python train.py --arch="dit" --model="class-conditioned image flow-matching model" --dataset="drawn small creatures on textured ground" --train_examples=50862 --image_size=32 --horizontal_flip=true --conditioning="class" --objective="flow_matching" --cond_dim=128 --targets=["colour"] --num_classes=12 --cond_dropout=0.1 --logit_normal_time=true --norm="layernorm" --activation="gelu" --mlp_ratio=4 --head_dim=32 --fused_qkv=true --qk_norm=true --inner_norm=true --patch_size=[4, 4] --layers=6 --width=256 --positions="learned" --optimizer="muon" --muon_scale="match_rms_adamw" --lr=0.0025 --momentum=0.95 --nesterov=true --orthogonalizer="polar_express" --adamw_lr_other_params=0.00096 --l1_shrink=0.003 --steps=14000 --batch_size=256 --epochs=70.5 --lr_schedule="wsd" --decay_fraction=0.2 --final_lr_fraction=0.05 --warmup_steps=280 --weight_decay=0.3 --adamw_weight_decay_other_params=0
Rows from block 2 of a small class-conditioned image flow-matching model, named by matrix and row number. Rows with one number belong to one neuron. Each number is 128 + 24 x the weight over its row's rms, rounded and kept within 0 to 255. All counts start at 0. Numbers have three digits each.
After each neuron's rows are labels from the 100 images, of 14848 (inputs lightly noised), where the neuron reaches its highest value: "peak on" is the class under the peak. Only what is clearly more common there than usual is listed. The data: drawn small creatures on textured ground.
# fc1: MLP up (model.blocks.2.mlp.fc1.weight, 1024x256), inputs 86-171
# fc2: MLP down (model.blocks.2.mlp.fc2.weight, 256x1024, transposed), outputs 86-171

fc1.535:136135118112113157141122148112162143112157155147133148140147104156168103135126156129130126145111149143112094114118112083123125139132130115127138136136175112096098131128120153177126121137114194157125128109146130111123152138098096111137127125102174143133149134
fc2.535:125129128127132178138122133128164126109126129145138093136146076121124135125190123063087119144135152106137122165122124145133145137109091105135135044131146107141122119115083139200146130136124088159116100171112102114126118165150115133123073121099131135088122137
peak on: body

fc1.690:110189112025107118118120124133131086121104164143110129170103151123125163144122118122050155130113130162142096109174169125047121103134129128153126129135123097113139132189144109134113138126112150140112145147161143085124132120132157160117133152124099136137138138
fc2.690:145142109087124159136125143127118115142157115102102128137111147141112077106133090149255075162134099130145118145086146127082150100139135125155141111115113129149122142110115133129137119146127142121138153162125122111127116117144116121133135135147119101134097129
peak on: body

fc1.531:143130141146149109127138122140119122124144147124132136116133094133115108115124132152129130123137127142183129100150123204135125125165133137126152103155121195135120145127108121141112050111131119117131149114122120144122143136116113128136089144067128147128146127
fc2.531:116160131129129124128098152144128143129166127112118118123159101110115117144119131109146127127128126157101139141104139080103164133147137157095169125139095070134143118136115126131129165118102119137140123127141105156123087096129116160151080096163162149085127130
peak on: body

fc1.323:108158132090135104134152150120140136073147127096108083128160115125161144110146139079137138141121096142164140128153116129139109102154151140135129123129085178147103136083124117194055141112131136131135144121123131124139110122155131128143133130097095135127128163
fc2.323:122128112117153098126153143094090095105120142068158130128135182124170129110126128169120104133157129160063136134153126133149116158131135169123131157125120110124158131129117146193173152126144106127143118120147129142122133126137138105135145094147088163105112113
peak on: body

fc1.763:141115132159133137135128131133113084151099133137128148111108113073089129094127124136105139156146193098089116221129135122122108135142125181096137126126125118144112138119134136113153162064086109115182178077127087139121155119130158170117136124167089141102137112
fc2.763:153118149114165120121116137124102100111119126128131105108093193152130136118126150127136108133076111121151115068067120140129109108108130106094173121087157119109156111138141107120110142132148156103137098195137108133104140154173131127126138190099094124117115155
peak on: body

fc1.642:114126098092137142182141132165062131131105137134128120125114134120106128065132133120135129134079104142163124147134132136160132129092190108143124123124133121133136090149100125109142127152118082082119121101135129149137180100132126110123120135117123132098142152
fc2.642:127117079135140159144133121127171145116132137133099099101113114118111143140172152091144129137125103142114131123131127093122111134115169113082131072099136134127127167116126139118123089136134180129178146158098122118126125154129159137134079143110120121144118126
peak on: body

fc1.262:146144084141121157125109151094127133082153149126130105136144109080170113134135142142112109130151122102149167151092137169132139142167156148079129061143125127097122111125100122137132164119117105098174116154163130106132147119109165140130151137123147138134151118
fc2.262:127141105097164116176132118138129114125150154138138134146137131131117129129140108106129099103147129111128128134122143184133151108071127132127130099116108113134146128128094173164078148164139078073119099119146118118120128153085152130120173139195119139107112131
peak on: body

fc1.89:082127116168133136140183123111132128152192138113132131117132126128148120043131165151113095148116121163121135136143089145215148164145134126147133141127139137140108178094069130148128122132072115134148179092112156118130138093112172065168119046130169135146115116
fc2.89:093086122158144145097134093126130160186159116095144111142147132145119090148143077126154111128098140142128167125111102130138139119102128112112119140089181103204136134087119137134131139120129132124131132143134118136125137139109147114117130127106122114118108075
peak on: body

fc1.723:134141124114144137154128135110190168130111129104104135110127157118134135144119114129112132156118125071088154086143155123136101125127142180105126083140131149115125156125128133132128122096113128137153136136113129120125139138097131117123163139119101153172119115
fc2.723:128109156154128137141136148102090143110133146121089123112146137112127139129118129145144132115161131125114087127112115070136151136128174164195120106095144125140142117110117109109103115096114116135133132111142121103134132097137128111125185096134153123155136131
peak on: body; limb or head

fc1.707:149099125079160084134118105137128089151136133099166108131111099126166102125120138142130116130128144121156107155143116122141135154134126137110114064147153170105153163124096158119101127083120108135124100121132133126145155142119173134098142125153167135151119090
fc2.707:125141121106143107155120141150109124186115153136108150093138130117202148129165097101128155157120106087124129132128128127145162108159126113179116160144133142147096134118151119132118133124136118099097198138156152141138139132094133145105081156144157106112152131
peak on: body

fc1.550:126133104133151159121121117102104157072111151140132106138109192152129111148110172150121130128105099163155131147137130139137142128102107125090137086154134134131102123125115120149147090121105128124138193132144122109107157125107163106160201149145131117117158125
fc2.550:125117133114139125118135134164167103106137124114179163106101120142140122119170140076109125115147109085119144114128105120127125133113170152143112084150144101119135119125089083152091193138139160100128094156121127148138137146083112117125199158162119139122131129
peak on: body

fc1.540:137128136111140121138150121086145115116132122191137112105151116114112096095119129128160130171075101099138162091117146129123121152148151159128149139190131141129157136146141094134127105154166131137163152136112133141129135106154131145149102121141087134103137139
fc2.540:106121107102146115117129111115123133151119137135092178132132120080099111129120128132152129125214119129126114115140115115127152115111163088137110132161130110150108105127154145138126124104133058167144117107116098132106104095143134125137119126105139105151132137
peak on: limb or head

fc1.56:127147125138147112133130148109158124136162149110117131138136117138148156129125143139043111124126137174146143129132151127151110124142141123179103129157106117176142119121097061133147122120095133142127093153134088138150125113105160105154126110145108116147162118
fc2.56:115046110142123088141125119162111158157115137120135144088107155109135151127119122120170128104112112153125127160138158122124134114151151125157135111155160122113125082075119130127117134080163125136120176145137136164121109175102124088101129145137141116092133044
peak on: limb or head; body

fc1.662:138136130171130136114124125052178135089112130131142125109099129198144152139086118129127133113143131149127170113143165162127128123136188124115104131153116164120118120151134147124095146169151143085123159137128091131121147144163116136135122128136115157090160132
fc2.662:122140102140128062137133145130128135133123141135138128136138113168151129136094129141139134116129121099152115128103126167119125168200156125140130118181134056122068123141123148099105157141132091135151130138122103134140104103123123125140143100176107135135125134
peak on: limb or head

fc1.334:118123113133141173129125122137141129152114118146130104135111095137092066104183149144129133189101123137163170107123108136133139182148150129063128182108116109116110139130145081150135151163123122123122110124123118126118122118099154115148127141109117125182131144
fc2.334:069177096082144162133109162100082116149122146186133146136103103129077147161179129109126129078130111130090138150111145126134121087124144120095138154136116119142166141165127119130122118157120145109122100098127138138143173101088093156142109110129069150127155156
peak on: body

fc1.715:119135147121106154160124135121132167129139152119152163136159097155138130146112143060106127117174138140000097107137137130126122111169175135105132170131140124124165104122091115106120170150151127101098122141131117109140137142137127142117170119140119116126137102
fc2.715:120127147135124148120133137121122109111123114112122097138163101125158110124122127174131162116107135145246129166127116149131117152094140153082086158116151147131125128128073145108133083136105132114104150111132112128130137103177102099127134122156100156130137122
peak on: limb or head; body

fc1.481:109192130104115117155128101133148131148117141123152138120122109160162121113147148132097103145191141159120124126138139119166082128095129139157109125150104133144089110118104104140151129162154154140154117069164117131147172125135140155131146061156140152149125130
fc2.481:109099112128162123145134124180109064165122102126132114109119138115141063093123127127099111081058117175112141133132140119138139148142126114121142132135165130111132103122090146133120109118065125135127150188110137132131134052122135129155129158129150143099128110
peak on: body

fc1.427:140151127139127121161117119112132098155133133083145106149149133078137116140104142147086123144178127130163157138113128126142139122158121135120130137143130140095152142115164086146184106144147150166124128098163126110149143109072129103130180151116130117160128124
fc2.427:128115168108135108124160138125094127176129130140119139112151172165135114125087150102150145111072113124099123134148112109158141143152095110153120113125132137121102116128154102122081121173125129170096125167085166169134150136061131114138121137144113138154114109
peak on: body; limb or head

fc1.52:164122117130147145132092138116160102101143129082109143123099115133143101078138104100128120074130126118046141154165119157142124134172123101109110126130108105131099113121131116118135170136110097138139142097135186118125128165145113127135101101105092108164146128
fc2.52:139120168125121154115114133179102162136129139133112148124171138120105146145164118137129132146111109107139146119179120133122126143157139135164086139093140142100104110113110070126147150115141126111114142149146144148125133178077168149134120146110083117168151119
peak on: limb or head

fc1.419:134148193093132153117127164087139129090128136149096116129133119127104107130143108091138115167127109118131116112133145125133135123120117116125127105134178103127118152113137129115117180120123134164152108134105119138118131092130132138111113156094140141069143136
fc2.419:149125117123141157112101139235151172132140110115163142127147154119128115178121101123138142198117129112143116093140108138129111108115080112161121164151105145118091154129102096124127170117118112114105103098100132135107122148110139127117100129132144124084106107
peak on: limb or head

fc1.297:114090139120115098127116125171117079197125109105123140146154120100155130123138137105151102117112098151104140107125097136154154142159183112133139125184143122162135153126150171162106094128128151187126130108131193145140110128148100123102123112118109106128117118
fc2.297:121125117148137119139136123140133112120139119061094123123151091081138115130136124137135107128150135173121124170138113145127107148079171136132124121124116149132167126138129147153160179122126109158122099155094091102122135101142129155149167094138139150137107099
peak on: body

fc1.149:095142135118138099109130137094118128122101164126134139124137116166119106142146147137084116134111155149080107123143147124130217142094143131135156111167123134107153134156156168146087102129124138129124148138079130184118136137137086115159126134144110117099168152
fc2.149:107127138129149116160144181133126123113123151101100128146173146109130120142127087108128128139102131127151131146105152131186117126148154135122120124180134128090083074113135158127141163152134103125132131118180117171127143117118146126100103163105131117157175124
peak on: body

fc1.251:110128129109139144105109125084086097149111125099134157059134107127109082150142120117113143109160111118115125133085128125111114153106129135101095106144145149139163162139127123128131133113180120086141137138132147141132121093110135127115132130152082134108143117
fc2.251:136132146124140136156103110191091133077100126140130178145139118144151115128129153104159105083125107123160142090118132154129133159104068126164124158145153110160155163095154135118145122108137109143132171114112125098140131115143148090088115128128099144144134125
peak on: limb or head

fc1.597:142138129135136110158122146123161151085136139130133118117175188127166113180131122141143139155136158126113187125138146164129131137138133153124184128135118139094161166140076122139146083144133088172113108115094121180113139069148152123120159144108127131113112136
fc2.597:136123117090099095128128118136146125124143138114160137106143163165170128130141177123117145155109145149164134094179104143156094144113115119136126150135127109135113110115095144196133163102121118080136160127133126134132116100089074128120141113132149125109132122
peak on: limb or head

fc1.133:146141193106134118133142120127167121147119145106133115124108104168142132123139141156097127127114113134140102120126114154132138104123124125128112128104130172151156093135121102133097098123133110121121144101126153128166103127144114125143111131123146125118119133
fc2.133:121116120139133123127103115118098128149086125119146109115071103092116119123221115120124155147114124128117143147104123132129119115113144103146104117114156109125124139110112144124132147129098105144106117127140109122129146117147141147110104132051138135153119144
peak on: body

fc1.217:144142092181106131111090090102173121123072096103148115135112137101121143148116136136129146124132145119140073101061173124105139139112134114129188121097111153084121124141126132125151131131089133126117148191137139119142109100143152124141122140099105140171115109
fc2.217:140136082112159065118152134102110153139158126162077073124116145150141098191088150112130118098135123093111087159082141116123128098126100123170139132151095124105109153149143125165174131151122123161136171163112137167104157136145132129130139138150108136083124108
peak on: body

fc1.493:144146126129142085127137124089142131110170133163117076138131132138115115087095134124137132188112128126102184139152118121141125117101143122132120108133148077121151145122146134151111108139106123183111152118106132105112132097169119113149115123133104100126111117
fc2.493:134139137142128094134110104079131112117087133160135157130119117112130145109089090116150121026111135126138109116115154126136097085125138137152168119118122166132066128140130124126146137114159136158157129127136126125140139129161149137103108152149110125128124148
peak on: limb or head

fc1.564:139155165132137130150127129093116117145094149176096108124098130145137108115114146122124137113117126131137125134108122108130133121190152149098113110119120105108101134118133132125130117097118084124156137126098078124102161147123182131136129136147130123119143124
fc2.564:127129161105118130142122129106139140124136140174181138138076077097143123121088125154128135071095141103133128110108129128133113136128154186146119137147164125124124174122165202156146163089145110068110149128166095140150113137139139121119123115137135129150128139
peak on: limb or head

fc1.279:123122125121120125138131136039123091127131138194132132126129103129124121157083113128120124169124138138134128128134119077130127147137190118098172106198120144178135110128121083114137128120117070135119148145114139125152139153188133117142165116163092123151127127
fc2.279:134115140133127140127108129158115128145128128135138147129142126079104135119079117115130134109136149117077129141124133084118139120144134142188112170146122148140139135124118163118156212096131050078133155107101124134149122135192130137120133139157127128118121142
peak on: limb or head

fc1.746:127122100135111171105134137096117133130136116116106103096115153069160112134110129175126104133129130122093098117122145116130155159074155115153124111129109144127099125131109139151137146110125138085132125132153125138153124111152141119100138123177114109131099095
fc2.746:112145088137135163111135128121118158159165151158143170125077140202145128136145142105113124120143171116139137142132139127134108142148134133141153129106117142122134118153142149146143114129147110077113086129114154132132109123121129145156091091111137140117125117
peak on: limb or head

fc1.79:133144104157118126117095094153159075122125098123146138112139121136187091129122106114136151112119161128131118067055111139129157129107128132134166150136129125130092126097138128104105100161120128145128115145122177145139133131122157096151149096104119105090111141
fc2.79:137147134128117032107164110103135162121077151116150058147117143184141114145133105089136127146134169086102143115122137095124117111099147118102121150155110114110139115125106111123090096119150118137139106135076108130170130133106092138146110127089113132060133134
peak on: body

fc1.12:149128123155142111084113118165124144166134102134147126140160064077121123121064126089174126135106127118168096123137119104119101125160102112134144129097119096148134135132131168115132097117126190203110126135145125145133127135106104112130167119164118124122118132
fc2.12:139104125138128119124123112180136132137114136117135147125148176117156141121184126176116150117148107134101128166146125123131109119099142105105121052176141136139128122127175116120124134160126129166124126108073091115106125134107111116111172150118148120136125127
peak on: body

fc1.208:093111131095126127157136134150133067164121111110192152160183150096096123131153108146117117121138139101129098059145100138106103106126131151150123153122140080123133119119158129122118128124126120134149093128173108183135123135119151149136117134112127123150123124
fc2.208:107128154144157078117135157148137072151140150095073120137165134153119153134120104114143135092112131107122094175090131125132141087127150113115129143087110146126119129134158123129124107135124151141118176135126097133141134101104132101166103070149097144131128126
peak on: body

fc1.270:136161132122132128110151153120151127116120146140143149119146140103118126087143131141117115142122167110103148112110117105118137135124137101172083162123088145120124189161119096120108100119160134125130092102108185134091130118151155152233121143110096171101135188
fc2.270:114130092100150091134136136125120134086127144108157148128163144099098128133171144126136130113097114106101145169129150132122167135120118142096117124149179113134134090121062098130103154107098147121133171058105101121136115132129128113100084092136081143154126155
peak on: body

fc1.579:170108133025115127114106103159132176117149094135131110113124138129128098141122132127112049154127153133137133158132131121018049139130127149117136117142071112173095125077127121129132116131118140121146158122140132145135084114133120149136129135146099115154118192
fc2.579:116157146228099137142133055150133174088140079114084136154095129120137154105145133119112162119139088156113126123123130126224137120127132139101121123120108153152176116074131133122124147125119135117127123097106172157139147110134124125153122135075093123079087113
peak on: body

fc1.285:153148147128124129144125132134071154132149155103161133123133161146112129125158100134107142093131114093128119122139139076148130142063128125134108168168135075132122136158080121134108104150178122096129087168127085149143114139150117117131127125076134148126124152
fc2.285:115123142128127095114150094090146154126179138127186107104136131138109131121081121155128151165138129117169145156072152114134074149153114147137130142116099122073150143173114133107116102157115153119121120124134107133134104129103126089124103108113094126103113134
peak on: body

fc1.355:101131129120158124147135139093118119164137161122128129140124128129144080130126175106133132141115133115113078137106128138039133129099146124099097085170154137078128141128113103126146101105132165135086114113133144132124108132128138136136119131143137141125141097
fc2.355:123118108138165133115105140117155128182114136136130133099130127135132120137123090141076100123123125145136135125148160099193104091143144130126113125198150132112106131096094105126118125119084078148133152173123136115135125109137137134146113142088134149137131092
peak on: body

fc1.703:117117153133127119173130140165137126110150154121108115088131139115081118105098155152107118135131145151144135101138092186119101113145149131090121070123128103083113129151128195125109100125117133120128133126129075132131125124144141110131137173115113112136127107
fc2.703:107111140139108118152139143132117127137138132141113141135152151126068123149119108114114135131132091125108129132109115103145163181149136151113143111102151125136124202137140195143145154106132136129150108154133084138108118082141100158124131132163105099079134138
peak on: body

fc1.678:126128129099119155086142113130112132128134138132114136147123120132142096159091085090092137154152112137141152132136127129112156152132142122157141106087124155094105148135157123130150128134118132120095106137107142128143127092102142140114147119119161126110133101
fc2.678:142109152071122086104120137129114125125109129143188142115110138159108152099116112077140128120119126059158113149141133160123112147114110133179121153189145147117095122147146168145132105086133158181100123130146143146114130109133125116129124139127132155103128136
peak on: limb or head

fc1.339:128104093129153182174110120103107119152127139163141161132143130145116122132162133135127129154163117158138118125149158127139092135144134134113161154132163134108100103163138119144126182133089147141120182155170098154105100145148105106040097099131165126124141103
fc2.339:128121139130122083139103108117124149128100127156112142142113084113100124133158131109143137173108158091114096147119080129124105140137137099061131104120180181134122135117140134117141129113151175115154080123099148088151150114089122137148127129167141142161139102
peak on: body

fc1.24:136151146112117128101136133128136116110107126113142093151115119145124148154044145120130124163083157095110132154136129137132129147148126111129138102128144149093178109112156144132180129162099137106096113117118183131135162122116109128124137144089121135103123127
fc2.24:123121126134138132116138123121105107131111128137117142148098102096134139100057090131136145060139138093126135108103143127132110106132124092130108088108141089135099067102131148141095117177158114116130125151139187086138128133110170099123115123133158127169127134
peak on: body

fc1.459:118168129126112134156109156160055115127136135112133103143134127161123138124100117146107114152075154159128148149154134117117101136139131104092161127138128135133122096145135133083116138155172125140146129117130110185134143169074141123109223106113107142085144107
fc2.459:149121129134137116139095168142207120129137142120125141102119129114119130117109130107123134133148118159136105124130140129128128128110152114112149113125126120130141109150138159104137098157134112146154159133122100123096088117065102125156183102145118157179101120
peak on: body

fc1.684:127132151127152143110137145163112095187108136135125107142123122123119145111113158113211127146077107143131069101090127120074123152069142146147126114110095105117073131128085119128125103123092114140131094097167131134119146099132135127133121146097137135138111112
fc2.684:112134105109136148105094132112122117161116138111108130141128127125109126143119071137114114123133129138128161129148123136206116137123134132137088128167127107102103139162124121124120121171150110130152155141127124166147106130135132130140115109122124099150137097
peak on: body

fc1.440:125115121090120131126119114129132125139125179137118123095122145129141136126138111123147148142131123128125121116165146128255214098098118134174152133109127130024126111094152131127137128118245125122157127121136115072091119126118105223128127144110112162133189131
fc2.440:135083133086123146126131126138095121102158104108125126133064103129133148092119107139126148128082080112118116156094131105210130140150125101132089131103125105139090105104143146117128138153138116125123160089112149141144115130142170135106137142127112132096121157
peak on: body

fc1.729:141123111123145117153129121156159128154123151149123063129169150174103096124091104128135131165124112161132133127124124089128151154119111115154135131144125142125144120109129173107145110110140174144124148119153097128161137107147120108146147129129123122122127141
fc2.729:107128138126117123121132093149106132153077097159123180134164170090065109126110144131105090121140110120153145128126131132133111103156129113157126141155079130135120122121132166115111146096142073157083114155088129151101152151139129138138121132132141138125140144
peak on: body

fc1.734:147109139138126129157137143114146104038114137143163121119125151124134130072103144110126139106104105115119143126132135118126134153068129115121117113110134130114097120113090148096145168136165117138135128131131146116126147056095144137143105125155102160178149130
fc2.734:139117184115122160123116102131122146167111127180145169127116125137121121109134137134124111127125086165135113171151119118120125124167156135104115088169129144118151080130107123112086146115138104137109170150138090119144118115168117124132063117115129152116129126
peak on: limb or head

fc1.103:108084130193159156094155091168118125163139134108133136115125169102107117147132138141160141146106189117125147104098095147147156137181136115118126131165072129114099105141124136109151110129151172168147159137096119112140151126146125125129134136127119118135136124
fc2.103:080155118078102151133101102163128133116128186103130136183113139135114149081113125131148132128135095156110130134096108142134119082118111094138162124118146128120142135134101132128117129145161099143112076091139109111130154180167141109156124107131107135132156187
peak on: body

fc1.640:152157131119147096137147128107150148143124160134134137177101117150152134122170123131148144173158132131109114165140156071141119129121124124152143153129139158133155154122108068188139174149094150139113123153132124138119129079137145139148149112127129168131143141
fc2.640:102151154117111080133111143095103142127080155088129153096091120117132108111140158140139112091123135130114126107132127151116125151127119143145150139130153136139110124107093068170112108132153121136091097099117138103139124153153138122133140165113108130136143097
peak on: body

fc1.373:113149114139109148130131147124130122123149166119198140141127149125135081112100161126138147142137123092136131146122147120093120119126131134133098141119107113158112066101100131141133124131115112146129122112106128114123131130129122128178133085152121090122086114
fc2.373:116131124085157147158128112130137134120135137124101122133088160147144078109107126139121070115034120098118164126130128130190155122124125154129124123172148133118106118123129101132136131107112118131132133159144150144101074067139136156160148119125131072123122121
peak on: limb or head